python train.py --dataset="short English words printed on busy colour backdrops" --horizontal_flip=false --translate=0.06 --mlp_ratio=4 --moe="top_k" --patch_size=[2, 2] --depths=[2, 2, 3, 2] --widths=[48, 96, 192, 384] --num_labels=47 --optimizer="muon" --orthogonalizer="newton_schulz_5" --max_steps=12300 --batch_size=256 --adamw_weight_decay_other_params=0
Rows from block 6 of a small multi-label image tagger, named by matrix and row number. Rows with one number belong to one neuron. Each number is 500 + 40 x the weight over its row's rms, rounded and kept within 0 to 999. All counts start at 0. Numbers have three digits each.
After each neuron's rows are labels from the 100 images, of 14848, where the neuron reaches its highest value: "top examples" is what is common among them. Only what is clearly more common there than usual is listed. The data: short English words printed on busy colour backdrops.
# fc1: MLP up (model.blocks.6.mlp.fc1.weight, 768x192), inputs 0-63
# fc2: MLP down (model.blocks.6.mlp.fc2.weight, 192x768, transposed), outputs 0-63

fc1.112:494537485558530451491500475563553484479487529552560480481527529572502519497521497498488494581443458553561569551490394488551478502469445487448467549514480526469549533482458497527508519537583469
fc2.112:435509509515507505563515438492500433513483526490513488505481486546490481469479496526545520460502455519419469514448541495497496536504485515527572497447469463528533569546538434522502500493496559
top examples: blue ink

fc1.1:565588495589503431446503433470470506515413538520508473458466520560482489521487509541507472441537510473540506522445481443559466476526431534521479469416475532464426466490565491530552514507507483
fc2.1:472511572441488510554502535530512385472449498448512500466515525531456429497458509453472532472493505536504485538491507485489455522529538518513546523515505564516552520528469446492463509437537556
top examples: the letter f

fc1.508:459494425518555536537489465506533513514541494509450472509514519501518499590524507491497500518546515527488469566460466554488466500446562506549509480514463506544530497462485544467517512546610303
fc2.508:488586428544552547526490529454566517510442456441545561479504520503447498563514566506528484551456445494444558528550529500497476525534441505477581469510455440496462528490546485479473477471511280
top examples: purple ink; bold; serif

fc1.395:513607497496588440491496497498535451477596507437445494537512633529502516519466425508511481483478483515522499509531524485510482486541484551478502503526607492507533512484494488477425572488410385
fc2.395:490487488569532549480505483512452436496403517494509483556529482516480532458516561466490457536451556517434503443465519522447504465499438455436532482486501519486513526570535525502542479442523504
top examples: blue ink

fc1.680:468541473427535526533497466527492540466498533525455461525515535491521488490524505505505639440504522509467451489471532508500485448528462464468465476434482506386518552495441545559493501461450428
fc2.680:435504549516507508435522454474531492570515493489468488508517457528457534505518516535522603477534474506452527548508480466489510569588493478510437454433503536548530543463518514580517513514590498
top examples: the letter o; the letter x; the letter k; the letter f

fc1.292:483461458502506523520402411538560479526517491496497487510447467503515395532545396491448482491484507549466456453548507512503535415488505479491473481507589442518552478501556456543441492515456483
fc2.292:497534441620457462521465532511508476576465473480532480481487506491485475542573610537458573452551480519463594499537474470522523430471524568437542514563420476466436489448539531442508517461450491
top examples: black ink; white ink; the letter c

fc1.121:490501519526500466591466524492378530529469474561537486593503471502473544526470548491503364480511489462523547508536502529492452481565554503457486537552545447505491563527475490421518485485457516
fc2.121:557516494468530522517507457543567496478496433499516474503476518506508550470455471508514464518543428505513489509578482422456475512472487434512492507519484530440478459504506458472532451468537479
top examples: the letter r; capitals

fc1.555:552539532559485504525456513515519471543519510508478454465466437557570460462479540493508524517517499480491366517518586402476507530510518471487481485464509498466450476496510524459534514514496510
fc2.555:532471547504485510514491633494545523517501496580457504471516460421489504544538556545463502537584540490440475514405482468532468502470533499534478496524554516436524469495514566498506527454628510
top examples: the letter y

fc1.274:519493570526475494540474555441539496539571513550464531531456500477463479435461468468554474440499490492457489447454458483450507493517515468462494582477550523557499531460467561498496510477494548
fc2.274:510436425476559548514517454484508469444513545475501463526478473497526567498549519487486507508472523520442518464483518516392449465420516510531500491414465481550493475475464446470538497414539538
top examples: capitals; the letter a; the letter m

fc1.355:501528495478491485478506528514503511500520444512569504459454546478502510558447439405496496480483527521493527533499575451482518488537520492480486496521539417515524477536514534403545446516514509
fc2.355:615533486467464471447540532522591529505495534469543530523548485543449487520526488499486485497502537541523451508509431519477544489486531491600520444530466437594488523521558470456500471548496518
top examples: bold; small letters; the letter t

fc1.531:475493510487551538484479490496520625519518457505451485467519441508469528655465436494496488461512478493565504523526548559514457540417509453510494486515532532504514472444564507439523572529640304
fc2.531:479566496498484531534477497485562497450534467469501524466502478551502438593429561528455515512428449541506521501525493460524529430502455531532523412526510465500516515495500445496507493489501371
top examples: purple ink

fc1.562:487553497484638513528484487497503686505471493518468468518518409484465542624485447543471475424473501525498483501557511499490488515474537457541553534494555529490525452472482517482529593516549437
fc2.562:416493512494494522512512506481492554432556487555505527527485463518510476626439449513474499495514528534522454465542515506498509545485469547559518498535552457478438524451500485498474497443457475
top examples: purple ink

fc1.592:485486479512502529533446503433480495474520550512549426508529458459512469473500508491491515443528479512467509499581463531489460527499476558491389522547507522523523459584462512421508527485536514
fc2.592:501478474488482477473403493507547498491542478549438458436450525450410449454498542492554541572565535463508488460480518555507480510483510376547510503523406528475474468503496479505486524499508529
top examples: the letter a

fc1.692:452468513457458457501472499460551474481540490447523518499548480524407544487476538527481521548596504529508490407562570550486612437523448501487529480546536525581463483491521516543489462530503535
fc2.692:534462541507445476469538519451532513494470520534553467466462491505507494483538447468454471507487474484570458562452419479514500471559464437503451528524492513477486560501545501516533470550565556
top examples: the letter a; bold; capitals; yellow ink

fc1.9:512501456520433509509473548511491466452556470510475456550434506450467481509524446560564462460521491502511592496572561570536484487491480493513451407518466463491454556541501506522506464468447508
fc2.9:512464524518426514439478544518574509528505536520459538514529498490529566525485482543446419481608448464583560577489507447533574566498552456529518468495530548466490479436558541448488499507536500
top examples: curved

fc1.519:520534569540536564500465445475515474524543491512507462471513695471458526608551489552476485429486498530397503471537506497507476480496510551540538490487549526496496532486492598536445510503347492
fc2.519:574491437545584470422424481520411467425429469533488477486604459563451531474492509458569511478500590458466480487489537529410472485513463471480555450494539563504453544523520514471563537511514557
top examples: blue ink; bold

fc1.195:526527513556504479513461495519482503548462446581533569468482528462524554502448516480489482512427546504525483497484485472491562547440480485427534512543516494533490509475468544561490478535514492
fc2.195:482477471485518496529489482532440496454483501478490482521545529539467564491468460495544541604509414472490533511525510500487584608499513441516506531540479510439465563504507430471436546592479488
top examples: the letter t

fc1.421:563588518517442462516497512493493541456538504459557432546496526499528487511478453459506393495491507461514574481468493533529506464548513530524493476464449500468477467510472473468528552561464475
fc2.421:472542549532445480517427520490472496477544509513485512499542471567532529490486550531527421501523532583457497504561448430525556518428506484541509490503482468476514486500549549487531440503526478
top examples: curved

fc1.763:545490479508488446509583559469513476558518515449495594444435486427564446490502470556534485460412523493477484547530504469438519472525488514503548486503487527479451510469491478599512515514553486
fc2.763:464543504562491525509502559502490494499543475523420521463470429496452535558453487523484533517492508493481537515486540540506540488468435569498549551496429434407499554542534531525533462433440477
top examples: the letter y; the letter r

fc1.308:485584543531475485441498490459490520572472525472472574521502514458509529512533471498511512532547501486490544540499580442482508466451531498478557479522535514545519425537491543537516508508498493
fc2.308:510484540556492472489460451505528508496604523466445529511542451599560445551473480440491512464458465544533550543524484442443459547440489498554524493493454550479415529540496489508509443492549478
top examples: curved

fc1.620:494525421521499503513492516492476517473495536489512540499541482471490551634426456620532463418515553499494517416485438441536482520513522508503578480488487559467465530461475604512540487515384342
fc2.620:441451553476518438575543504537549462571523568455518529513481555490519433491476506420496525487508546551452458544503492426545434512504538442531474513475444469514490522503476497472469595470475435
top examples: black ink; bold

fc1.542:501555532478549484507517543506506425520424495457463504528477462490497497460499481510526489485511526506416437463483493502473534534508531496504472496548562452447497533518593517533510460468369416
fc2.542:460535525413523543571461496460440458568458562510432461485526505518544520490489454573493529486481517417418467532392492419540470517500527486435530473444484506451531482514464466529514573474478545
top examples: black ink

fc1.572:483500510467536512501509576488511489504524465455422507495486503508465504503514499515516522591516449477421489445527501524450529470521468499511500447481462563503557523457554471495517522457466534
fc2.572:528510473449518450466477489465495488495525526488515545464514543510497536426502451555504491530589479497493512535441536550510493512538521510514543498470530476454433472500485510465462423516485484
top examples: curved; the letter p

fc1.578:457537564484493479501603502460545454456434499454506514462481586463517488489588528566527433511484459419535472541475524388528485504483474526549504508567546494466451480505451455479556491541537485
fc2.578:488523500412477458427616554456454469532557525480532574502458493430444524528438469514478440456520527490557467500503540525423511496467511542442521483516485492461502455516511478371499491512508501
top examples: capitals

fc1.495:484540501458495446455501495498544579460491508466549477513475468536444529502483459530477541463435612493495546505449489501487521491508493519528531504491440469481483361480565466466498536574475518
fc2.495:536440484549503494473556536468469485500489511462542498504561499541443481476523551551443558504532551523457428547516402486505507526506452545556479475438534549423493406573570476523520497519515499
top examples: first letter capital; the letter w

fc1.512:507549576542612537533503466496536441490420556511507510452503526519523521468488538505518506490498506504485495523523473447526504495511502475504540478482546513465470530509474472555498511478514326
fc2.512:529407596375498545560530507446503539483509530488444470535568517492536511430464431528490536514508537533497514520515500486628407525526552470528509550471460476514525449523536480513478537462445496
top examples: black ink

fc1.307:461509455489447507546388502463531493530449472518494507558437501483532485501594504542461503507459508511543462542452577447495589501455483493484494482460527521370504486483515480533529460489456494
fc2.307:507500583461511547444428518452551561548434546524491463508493458547510502533438507460629490477449481494567471498529541452594443486471540498492475564480464469424492527539556547554513442503524463
top examples: the letter y

fc1.51:514480505474459483481540480529494477492496457511446430454493465453513496544521551523455481489547511488470409497464554487477452508537499526524458557484530444489608538510547520473459536568443469
fc2.51:543539477554497500454536550503587424541466442556510475458503518448563455474456520504533451503485440470588531477536524481438515488517515470514539530517403515516517563496497449458482426461492433
top examples: curved

fc1.199:550525518449504557484538527429495449475566485564527522442458502524454442560484497438478591468490562410518449486502563540614581478452516452458499525413507564491516444456479489557507531497480512
fc2.199:541478541496470478432456556534544468524487517525518518521536448431522515501558488511480578514562485514418504407549479518494494473468510536563516502413491518516528534501531523554523504517548475
top examples: the letter y; the letter k

fc1.411:505507477497484514539473458524488459448569461538495486496515449479516500472474529461523542492506512511503459525537470497504485511590484507475472525474510520528530484504498511500476556515517473
fc2.411:507584476440434476448508536488463484557572457539495514501502518561539477461387544524434481512543602558526465502512494537523498572480495547451477514549554508515576459589508487448408504493501539
top examples: serif; the letter e

fc1.38:497494465428479513490560491455525500549450541484504536549535517518485431487512485479494470520526482528489529470506563470481534547505405506493476503500522455496477502550509537509596516495517492
fc2.38:404552488510525460457463553461474461553514494520485514560523528452484520503458503506457545441470522600537493488482498439428501499443555488566488524430555458487435581519495455533432482499444484
top examples: the letter e

fc1.332:474504432523474571485468505442582556524490493539485540479417514499474472514424458489567580514466497566462537530542532545487440509521525456459515521415485447478416480528465473444521542481498466
fc2.332:550532513499487478457520511490558506523521485570482514443488502515541460493534512493553440467498489537504543452545501482512476527479456441424501487518467528504447530551551524446520447468528477
top examples: curved; the letter w

fc1.660:564508504492511584543494534582495487498559522507517565524537499498509463550500486459499493525432527417480482479490472433560530489530520531487475530517471505426472428473452469620465443466474509
fc2.660:459535521534482472460520533523482481455481467515472464446439465476603495524402481526500510537451484526517478491521412472494535463541542486462475522503439487405463505552563564520533540474544485
top examples: the letter f

fc1.675:549506470485475492502470419532507489556504595470571518517591541467471511487515445503467442504465487424465494491467452527576488514512518458458551467543514565449491450540574515428516477544468506
fc2.675:568551485545469529570415473489499493484519500470531448512533522483503544445497491474467469491521481527449555387556501535490494471439478507502463488506489568490481480543514521523431500514499507
top examples: capitals; serif; the letter r

fc1.651:494434498470496488571496463490502567565481522494577555493575580521527482556556456495537532537470519449449482522473496474514494535564456488510468508450391443527468485586515492471493533533521469
fc2.651:448625519482533442565487465512488505540561472509532509500536456542455465508529431501463498530459546525446521455482449548498518493410454532515588513516491404563484485515492522486531475454427502
top examples: teal ink; bold

fc1.507:488492530385579546502494466469463599505587540462522503573563515458520477503502442517454510515559427486430461521534468513461522518470573466515545444469536556559449544507567412451475457453518508
fc2.507:445511540515466428509539433532528460482490454479551525481486533483485438550531510496486378547471545510519517511499471530437555502554509569537517509472501581562450497434486481425450504568569509
top examples: bold; grey ink

fc1.43:526477481481527469421512467528491499517517430546530521546468516503497568497500464494495484471527462556488578521487542398493540427523510485514530494517507504529515498510560567453490559523476466
fc2.43:547515451478477542462540470519585524457540451555527440516479543452524516492469502508471519475478442484468516524491504527554502461462547514503516447458493557502457453484556524451436579490455530
top examples: serif; the letter n; the letter m

fc1.290:453431522489584546542518515497542661545527452446455482491529457516522429562523448467514485495518501500534478510548483589496526528459528521503496469489554502540513458505556442466552523484572299
fc2.290:505539517477407502492491498520529495478493499498489547471528454540495490581449565511464470467428403504442542535525529475529529407532510460535532426485503454559492535494524488452521485483578440
top examples: purple ink

fc1.316:524490439603512451507564453512497453501523537511432421512453487482467516506473513434499452478413524551561507454562456488543557550532490553503546480496480462501490534473526442483509546489549448
fc2.316:546402461527403470477554517478530491547451540506511456556454506496451484445493500471479423540544562490515517485426479534458531538478508433452496489495549454524500502517522554450548515535526483
top examples: the letter f; small letters

fc1.142:567475511470524487519519511463514503468498493593515505467464475542431557537494575517480514461512461419460510445467538490503569486436562541502478523507543502422537560485428488501521542535480482
fc2.142:477520457440476498511536426505448475514538456558480483505504548464450570563509505602545547481454488445445479539506530517411447491487493555493488487518510490563580478478571439507515480468453451
top examples: capitals; the letter n

fc1.216:463478483583471545421521532522505480536423527530545488560455479526576494489469471490504462521471572555530531504536507554518487489546519407492523468520476503503517497505479444529506514522489526
fc2.216:517433508532447506483506572486521528476480493442447403482483546500498505501595512438475422511561534534541537463461506471528569448476505548502482492560512509482499508478550538522555554513523495
top examples: the letter f; serif

fc1.88:538512570522493385475493446496537448559440537512499462434466477582524468453575454496551423506522466518507434487476484446452563483530451543508471559448445489517559466469613525536508528473555496
fc2.88:508535519429456522516509533452535471557483546495511472473468454546512491564430568461530443420560480499522540462516554537508504523516495533511464558520559482468487433541499504491460438533534499
top examples: the letter w

fc1.131:522492487542514551515544509512466517556525514529502587563518505546527507472581555432520432485528512468489500538405441491515546498537540460524494555473484536503412505466506479496496548522497496
fc2.131:548532561536507462485493549541556493472512499524510465550461518501545495505510519496536429437502563532536510442543491468444478486546480458499530492555496544578384532485519467549519497458547447
top examples: the letter w; small letters; the letter h

fc1.6:430516428506525466512548512526495479421531477497479443534556488494560549458406517518532469462491515501519510581553449464481418507408501446534515507504481432423534536424498444493509499609445507
fc2.6:464493499420507599512515488492464522493496469464467519449476554557498463548579476538517487512519458517439544449509520521459550495536497472474563523512489438557456557525534523517565445562489476
top examples: the letter y; the letter b

fc1.249:422509473573505520478532522559539529511522481532524549521541469519498495470522504535576412453488520469509577539549477566542485496583510477489503567469436496534497493559472439509533582569447501
fc2.249:509511550504511539471516597418451482444553499443482538513489480579510426511526518472541433458510590488466511454468558500493499558516542441481518519473580543465497507529469536490543494477526471
top examples: the letter w

fc1.223:443502518463505491547555495444543527491477489454558457576474544599466448483553446543538494531568569515485512550448450575567530507485509560460496509462481461540500470575544559439529504442494510
fc2.223:453493549495475543416514463483515561528528525459516503553476479619522516515491493510424473573498576521456492516516485423424551474527507489510528558559468535458474511488492485495503399535528487
top examples: bold; small letters; the letter o; the letter s

fc1.617:556396484483495518547550537517483561539483551559488485515535507514491594513533444476561464496548431466447505487525494525522559502556493509463496480433478537546437508508496537523539432495464480
fc2.617:407553578532439467593464509481497454573521457512465558542513471452471493528503463511614446534503483518475460501445520469437453588537467546525527487515483497536539468498521493501513582527472536
top examples: bold; italic; white ink; pink ink

fc1.201:533486512576469570464499498490454532519495487472531488475555508456581554524459466433522552477489471541554535627575444530476480479531511509493478456458492507567547503446490529494519464446500506
fc2.201:450472485467523472444539445506470495488491448529473483531474449559516494513490444512561510587548455566515435475545523532537522480576604552586486540539565545496542500539451468458498473498430553
top examples: the letter o; the letter l; the letter d; the letter f

fc1.273:498565461477444483466498507482469403518541507484413456472503465498493502607566447439482416507473532530464493574489426532498549579530518535503475445548504537511530523499499506463509529540523525
fc2.273:500473459524526533573468465533479578461435535451524558523594517506467534467463508458500528460505418522541497513506479557504485486481526498543538435532475448491518532474577500462478487521412506
top examples: the letter t

fc1.52:506462503501556421497564460445495508532475491499519439546508539507579421463534517537597458534550496454500515488479441472520502424484469487540527484462522464540488480513537538441513520469512494
fc2.52:552507501484518513541476545522483462469495439500540528476549447466486451423398548499501463497547519488485518455569465528453463539463463560573495479518542480482527455488447533476476456511468507
top examples: bold; serif

fc1.536:520553495489457456496553511524491496557460548448497502414486474451526494538459518484549551597451394492509488515473467511574438469448485536517638484486545526466481528496452509561439469499512473
fc2.536:550441567530464422511481607499457512510497454411494508517474505573508451557540538590491484507514528522439516452547502527503550489485503551444496595529423511450503457508546490457511562531561522
top examples: the letter f; monospaced

fc1.571:478495409466523449528517482501525567437412513480475552560467557489541540550459468490477472547607518448506532482502477534510531464538447526498506499531485441505479480527504553430436432514453522
fc2.571:497527495530499484504572540531546548515539486540474549548507441469450558560528485432450473488485586480519494529474486486461525436476524450514494528512487533505484542440506558556469551517496569
top examples: sans-serif; the letter n; the letter r; the letter m

fc1.228:498479538567496464467475533461459511456548582503514487530478469498547529539440544473580523477506496537560554428494415483482484582465520490486476493462528447470480500489556489460487519490438521
fc2.228:557507488416522439469553527572542469499464447477493491486489445411435481511583520563620441519455422493549440569516459431512519563520519488502474504457471523515467550481488544527467526515536462
top examples: sans-serif

fc1.423:410463455510472469610572528504452513492535441497562435495492536524550451472509493545536505436507534508514516434478495495551447505525451472507483429503525562477428542446503512491547499463509514
fc2.423:488445457530557515612504477499542483444518650529499477467497502508502477480493554495442522499518438510490501505479596397524514533447505521509565477495458515557445503505526488565519462461480472
top examples: first letter capital; the letter h; the letter w

fc1.256:505497521536622496531559464512468547467462485451532516493471434521515428431515541478436520476462421472542506511566519530545517527535468486550490451469418552532448514500494542477395547542566377
fc2.256:462495478471509573542506492512512400537451477410536585501505426540456465506511461522529494502452581537377520535522489554519456465537457484538526451462511452556463518479452458495546485435523457
top examples: purple ink

fc1.269:388563492548532499538558479514526497476514452464515473529442502494496503561492459394468519494427509473524488476494543534597451468459538521513507408490549502465527455573516524478528535556467517
fc2.269:547505466500466490524543467478486510474465520499554467528560537469472538508543508416510482493545486521529541528547508505544448492524494472564449460480451509531488507554556434473514541508500492
top examples: the letter i

fc1.470:459472436456563500469541559490521561512510674470480505457467486457469515466513521452395453522545462434483484503487507514505496469510480479523464497519508523516506464439522449594470546551456514
fc2.470:538532491460469517451472526506458519501448458493476584412509423533523492566560527497438484560536468497518438495556501427532488521524482497472477525541479580455446561511499542545539473516569508
top examples: sans-serif; first letter capital

fc1.357:540512533445465550476514501574488518499571488450537531526415492468426496539550471507469540449520513528482552492436569587501488441485495486509459539505475528428499521510401510490483529500420474
fc2.357:500524488528546490465404452560467503522561589446518509470563486510470459398513580514479467460534422483487489506486463516547508490463523518441515522408455509597532496487508553496476464458596516
top examples: blue ink

fc1.576:523462443548537516579464448445553483550522447481516476455502475442451536545501500454484515508499521553527526510479533502440618484450482552454574430544500458505444476559463503446520489528489466
fc2.576:562525460484508470541514523521511506455521511523519441460536496481538457495500475539514495510522527444508432487512469497538522457512378463466516483577520399554489534493576552495507487485473546
top examples: the letter t; small letters

fc1.368:411545468496516569495543535539583552505448481458487486449543535570571520482488568553479427501536514455481536482539474471527446511466525469494464441488496525543494485497469483422557522522457488
fc2.368:610521530482501503522556460556500529501467576426459508445491440520434481444472513554503476521543523443414522490604518521538480513442439537466444526443499459526566472453495549496544505540495469
top examples: the letter w

fc1.65:487487552506513543483519475526477462549485474492478537542475499447531545520540459422457483428422529457517486476423573543537597617487517509536518477566461531495516484546464524488474494498499471
fc2.65:527454565496530468472444601536421552525414500484510500546496531533489543533473514527538530570586391511454543507512496451465503471457526460473519534525485493467481456498549491506415478552456491
top examples: the letter t

fc1.665:513498499591459512498524498588513487520541490473493484482476535474470462507496442458566560495453529419505479561408493554533486534512460547521527441548486521441482447495455478582529492555556458
fc2.665:472448434522499502569395513500519482431522541571492550446492464489535591516500491440547528601449455473465571507463516525430573490512508505466508551518459432413482564525445546539483511474499510
top examples: the letter r; the letter a; monospaced

fc1.663:448569497499633491507470494519489603542516488451526473499517549482510514531484493502486462470460490515449458503536506514506529518493494531488567522535536506499473492538499442522526602447524326
fc2.663:467548513518497573516506468537515474481432516458507488573481472498486479566468569489538457432529438554460566548534550530520487474497483515548512456537471479474473509505452521520512456466472524
top examples: purple ink

fc1.702:511501512562489476479525499430465485534455481498546481564560520495513489520383519589459461522524482604465539527502445477551476436464506497454542591492575519470495549420533459544462441463581547
fc2.702:543480461516426541474530472503528568459486440477486508459410506516539582515416498500521507513517535543534524484451510508435519523500568479490469496508455503415486522537479478427510516488476510
top examples: capitals; the letter u

fc1.365:506510478545486505493490485508468537462535516510449506466579501489515545460446460501555581503499548556441519553489437583462508452483452479524515438478465438555517427495533537452525503433492508
fc2.365:551543524481473512418519480477426462461563482558406473446529493574449472456521488463472486546490433477515490506488542557573490480566533510564516498523548449509479485526409502493513557523511513
top examples: bold; serif; the letter o

fc1.710:583489513517492455491456541406497535490497532641547583531510507535501502521468478454437519517517405500467454501530526447482457547541494477465478529511504526521544481482493545551559477531491505
fc2.710:568494336487543503529504511586480517470548515466460514512484554439515550474488480549527537506548452505552491517528530530502511506503548438483453482503462474617497502513483594476496566504451539
top examples: the letter e; the letter t

fc1.137:522462492454487420519504538496448503505554532588473504504554494560437506488502472494526453412499518490514524532503561530500509484481513539457465427532536493513452484431529530513496499479499504
fc2.137:542430509491603529508513521427473458455482523502475514546542534512445563509506550504480490457457456471541478452571502552506506511416533450530552496509493471492463468499549552449400504527390501
top examples: sans-serif; the letter n

fc1.558:484451522540517488507472413461519487505532474427526457549491516435502510528515507570471538470501494495490462533524563542464548530547486509518485596454483429492571443576438512458490535491457472
fc2.558:474559522534525551473492467500519481488498516507462536489490501494523504456510524428478475541449564488456473506453527504496446475580444476476523512508477464573437569496521441518397536574504495
top examples: blue ink; the letter u

fc1.32:562509463448514544505509466434506463565496476509443527510473479481439487491572520523470450474463551456471466440471573455450504554464501425481490526569554552515481496494498511502460566511545503
fc2.32:528391502512569484445491504485491427552469436477480435572523512483463473519436555475502411497479535563552558493503562485482491560518421428476509566535521481454528540460465492522491513505482536
top examples: the letter e

fc1.458:497531528499518467503575539491509518440523399500474554494519479533433501514458483501413492489512544399495559511539488574569546527501467471534477443495462551540542493486557499565514518472469492
fc2.458:492494487536532501511552520522499443547509483489495425517527476560542519457516436475420502408471519528524441540475558461545499534503496480528489517483498527547462486537460479520533537532477446
top examples: the letter i

fc1.17:537532439471441481434509468514486538527548450532502432522489455530537480489470527404530503489449486515479423447501570400489499501609538503524510530516495492463569482504485434526450434541498483
fc2.17:531493502451427556497475537505534532551534495499530519453472531528518511488484508535482551514524514521608444533470427404414520537491440475551555526510498462504500533554420525508494537446540478
top examples: curved; the letter d

fc1.310:509491453498542470530569491563395515482437552545479494461430505473565525479488536539422448456597513506492491502517538516546447560512485523530485432557495481516533550478442501442524451452432525
fc2.310:497564534482441474587503496461479484539504492540537569494512493456484484553513512539513510460523515499503481523556494478498401541479465486526562545491509469547445550447559588442507554579575516
top examples: first letter capital; the letter b

fc1.225:481435455525494464539539525507467482524533515520480458543409491487439554485534530531484485485461449571532559489551548485499478458532538453501540529536511545511451539486498513504495524440518480
fc2.225:460414504587494514538512476502475535570467476465536452568602478529499475460486521558492478493580432481497430565531527536565520568451543568519537468460540505481479494536501571488492504520563484
top examples: first letter capital; the letter o; the letter s

fc1.245:486502500514550525501494519518524484487506472509458531507477508524508480490547466539508456419448485539466552524520502548473539492546500485523560569514547505514485497487511428492466603454544464
fc2.245:462512532520463511488487487498523459516525472447537496492492471468557459463543457486452445471507465519528546556578538538476481512509493475452518497600472493574472503442489591503460447454439505
top examples: teal ink

fc1.244:462460506511514496432502450544457472466490521467547502570535468497479528469508499495552514466509531526472516471547448514547460535462455452485427485540453482486457391533540524472515539405550505
fc2.244:477491461485512605403515411471535463557471490491466488504488574523434506497581507483500582491513417550447418512496583432430538433532495508502506497505495435508471467509465473458528513581462554
top examples: the letter o; the letter p; the letter h

fc1.444:562461555627506511435473483494536504485517513509502595421486499522501494456495456448544451548525553468538485512545530492485480498473485522512510539482484396521498496421519488558461471559538474
fc2.444:560478456530508550485444468510479532495488496390451454463499447513470509553454452484503454481554461614479526566436493499464537512453482495492479539499488536527468497485509532519489542540558473
top examples: first letter capital; serif; the letter p